config.toml
model = "contrastive image-text model"
dataset = "rendered roads seen from a driver's seat, with toy cars, trees and houses"
train_examples = 145000
image_size = 48
crop_scale_min = 1
horizontal_flip = false
tokenizer = "word"
vocab_size = 35
loss = "softmax"
embed_dim = 384
encoder_arch = "efficientnet"
encoder_norm = "batchnorm"
encoder_activation = "relu"
encoder_channel_attention = "se"
encoder_depths = [2, 2, 3, 2]
encoder_kernel_size = 5
encoder_stem = "deep"
encoder_expansion = 4
encoder_widths = [24, 48, 96, 192]
text_encoder_causal = true
text_encoder_width = 192
text_encoder_layers = 8
text_encoder_norm = "layernorm"
text_encoder_norm_position = "pre"
text_encoder_activation = "quick_gelu"
text_encoder_mlp_ratio = 4
text_encoder_head_dim = 32
text_encoder_fused_qkv = true
text_encoder_bias = "all"
text_encoder_qk_norm = true
text_encoder_parallel_block = false
text_encoder_inner_norm = false
text_encoder_positions = "rope"
init = "trunc_normal_002"
residual_init = "none"
optimizer = "adamw"
lr = 0.0016
beta1 = 0.9
beta2 = 0.999
eps = 1e-08
ema_decay = 0.999
steps = 8200
batch_size = 256
epochs = 14.5
lr_schedule = "cosine"
final_lr_fraction = 0.1
warmup_steps = 240
weight_decay = 0.5
Rows from block 3 of the image encoder of a small contrastive image-text model, named by matrix and row number. Rows with one number belong to one channel. Each number is 128 + 24 x the weight over its row's rms, rounded and kept within 0 to 255. All counts start at 0. Numbers have three digits each.
After each channel's rows are labels from the 100 images, of 14848, where the channel reaches its highest value: "responds to" is what is common among them. Only what is clearly more common there than usual is listed. The data: rendered roads seen from a driver's seat, with toy cars, trees and houses.
# convs0: expand pointwise conv (encoder.blocks.3.convs.0.weight, 192x48x1x1), inputs 0-47
# convs1: depthwise 5x5 conv (encoder.blocks.3.convs.1.weight, 192x1x5x5), a 5x5 kernel
# convs2: project pointwise conv (encoder.blocks.3.convs.2.weight, 48x192x1x1, transposed), outputs 0-47

convs0.173:106113140146161146111142113175101097122128152112134091152101095144115144120129139104090131120112111134199097115131109139084124088156155143144115
convs1.173:118133116118152114109119126089124143174161122119126103136120139179178169116
convs2.173:153076126151106126117109106164111074112132098097111127113127113120127128126108144100107129174128137155141129169096081123113105092124123079105126
responds to: tree

convs0.161:098144121113157148128126106136158171128112144131127118182092154142128107130167200136110120140137110119081129110097132101088157152115145128133123
convs1.161:147103084100132154113069136154145134122105126103097112111140097112158114137
convs2.161:112092134146171112125144115185164102134152108094135130111114102113150145123130143142090142117101113157152123160154117176132103121159097107153091
responds to: barrel

convs0.20:102095122155148104099148117152109104125160117152088105124107124113092150134131138127118127115147142132159129144113052147101098166148118086105151
convs1.20:146126124138128122144197190132110135129136104135131146160101117111097129105
convs2.20:135157138103109206119103088145147140139125155135098117094142116142157096115113149160133116072121148158142143106111105097129111140160127145126137
responds to: tree

convs0.5:179081089116115118101120119140107117134082135155125135138121144098100151087124114119119171133116110160082163165114130111109143127118138113161161
convs1.5:133102125116148152134134126157158107105140142122129078101126107082092101088
convs2.5:103132161087177098152140108141136124112165120139136148128190125119127153086121093100106123126122118152138099154129122121111078165137105115095128
responds to: car; vehicles: two

convs0.102:140117118142136166159121155135155134160107129163138098160072118118168127137109144122173112123130118105123096139055159134130151152142121110148130
convs1.102:162136100146134144104089143132113112127131086103096148142087101102098156118
convs2.102:132148121083143112100133124105171180148147174165134099161124092134123160098139169112103128163140139125117078141114137134118104150103122139135118
responds to: vehicles: two

convs0.26:134083140092094149148172142141136104198155136103094147106139115106123110156111110130140165131118129140125171148147104119155113131142117118170131
convs1.26:103132149134136113138093064162154137125110164136121128134110129140107103080
convs2.26:123190157110121131123119153116156171144140134157156128104142133142138139137123119158155111118088090110133069080119121110078121141122130132098146
responds to: bends right

convs0.23:112122105106137099100168142142146127118178139109115168082175130134108125124123127106101148142120162108125181135189114125141106130116146137121092
convs1.23:121133146118128146156164150136151158204140132130142168121122161152119131135
convs2.23:132130152110111139156104171121156126156124125168137117169103106124177136146123110113130090126130116172122096129079133104106096134132114114147187
responds to: vehicles: zero

convs0.13:091177110125136130145095137138109104114123134142130099152123094133089132142127164091085128131177103159141075127140094100117117103109158147116120
convs1.13:137114165137121141109075106126098134135099092127154163123080150119132120099
convs2.13:127163149119120158116135113129100086090079129140128104137138091118105141104131088123110132094181148101165109110132095111095145096130124138091118
responds to: tree

convs0.156:160166113117155120129090134114120114121098130170154094108129133082130163102143101125125103097130138147134080119104123170117109119094100170098140
convs1.156:126107083115130113106080085147148118087110151145111108138162129098131110135
convs2.156:101110107136128144146170102147118141130124157139147125170113141141096117073144133121156178122104103090126148144127157118127173141132115136130063
responds to: pine

convs0.155:072135121178095099111113112097077131090134116120123141152126143143122125173138153120108122140175110147117122122113106122112136128144178112085143
convs1.155:122133097126116129158092125137118130077094143094127106099163113125108086156
convs2.155:187104128121118125121167122094152129181114132066146155083113150102140143134119099138148150152139137164153118114113148148126128095124141111149109
responds to: snowy verge

convs0.182:115120088134132119158136128151073116109152123131130136139135144140083132108138140081108161181117095124138116128131107090114113086089172137106100
convs1.182:137133134122109141120106131128137167131099102147150135063081146114147107090
convs2.182:115151120125164145142142133125121106079100134109112116117136115107115150109166111121108136063171134074146123112167113157134138109148114152099087
responds to: straight

convs0.34:152130059133143124150083129131108101107107149181166154134128168125135145116120104103142089120119146149138105121081127128119146113114162138097142
convs1.34:130152147124107119120114086109102123154112126154110083070143130138165151116
convs2.34:135146113157133152141138111107113140144128120092127147056139160152136101117121143150153150121083110080138142079139142116132156102108163150111097
responds to: car; vehicles: two

convs0.87:131150124131115092100132115103092173108106139110119126134148131120063155124149165122099167178154128125090160105150112120129143100109140156113122
convs1.87:140138111099127123160126104121131204136107081144158132104104119122123120113
convs2.87:148171119113136140163128186097094129127109121114134132114127148118110117134134126123173132077150125088149114081112125153102139101094173136097119
responds to: truck; vehicles: two

convs0.157:119145114147102119153097173093150133118158147157139114139094098101179123133123128130145112145136120132155081170121124144180083150123116109148106
convs1.157:109145117146099135112123113144144092141088138106090181097108136135087108118
convs2.157:128153170148130078111093142153137099100090128151150143132099130109104137146141109161139088157101113091127105086171109159143133122137106118119105
responds to: pine

convs0.60:143127135133122124120108122116150151143134076139124108112117150110180113125132135165181120120139141139080110152094145141146117192126071104122139
convs1.60:122110120124124077110180144091140059120126120139140117120139142145149117128
convs2.60:134147131116147169161151153127093106127120132101131115090145119116137126098119137098112162089096113114148155102102130159088123075102133164123085
responds to: truck

convs0.163:134168137155094114116101106092129130108124147123131150121106124092142143149124121169136089121148183156166117138128099177173102129134106126110096
convs1.163:130120087136114117098067150144135106074115149139124087140132148130109137138
convs2.163:153102157102091132110157124092113128163111107132118122147159138142147095110149107133128195137134099141098115136113162083113145137169127106160151
responds to: pine

convs0.39:135115134061153153155158135171137092149158151113110144103143135116100105120127139123130141098125178135165150138131075117116111141124149099122095
convs1.39:115107147108123134124124146141147101087109150151082084135174157123145147149
convs2.39:126107153165171132121119123107136158120123114115112085169092125120147114128137163115129115201153143113096148114087139118158123151106126138166154
responds to: tree; bends left

convs0.158:135128153139122116139109145119125169124139121186131096143108147135153095121130143146180109133080104105144079125082149123100135167142112093108139
convs1.158:118139178134123120160180156120130143173153110092106149149100123115121132125
convs2.158:162101139106119136156112128157139111119085143099121124140089124116148119153098141084095133157146169156121157131090147112125121063141125102153113
responds to: truck

convs0.132:115145127155137100078114087106111125074140127147134112100137143113121134134143133155112106111149151161097141137117100166115111154105099135061104
convs1.132:139104097103116149123075094128131131149133144116116175154117108125151135078
convs2.132:132087170134132087098102133153119119112151097158122098136135096134119102144100147117136137152109156130097148173129138143167124167114093077136145
responds to: pine

convs0.2:139128105151100106154113135134175148141142138155138145142109135087125151117134116135141093148133168121108112168113126132182093154093061133116127
convs1.2:129141095114125127137124141145086130177144080100142133104086111120084121132
convs2.2:154174165126117131116095133119158141155112161152155109152086116097141155156115128156144086148107170113140076124117135149154112124116094139119109
responds to: truck

convs0.55:124133121118139161138124094195128136147128155142140120126117137129106138139128107093119114155092157147100145119135125125146131096082078200136108
convs1.55:112108135112105122122123142148164128120121154131133116142119138122208134071
convs2.55:143081103151123083117120161119136111146134093105124134076132145130144150155156123159125137117119094117084119128160103163149123117088126107099171
responds to: car; vehicles: two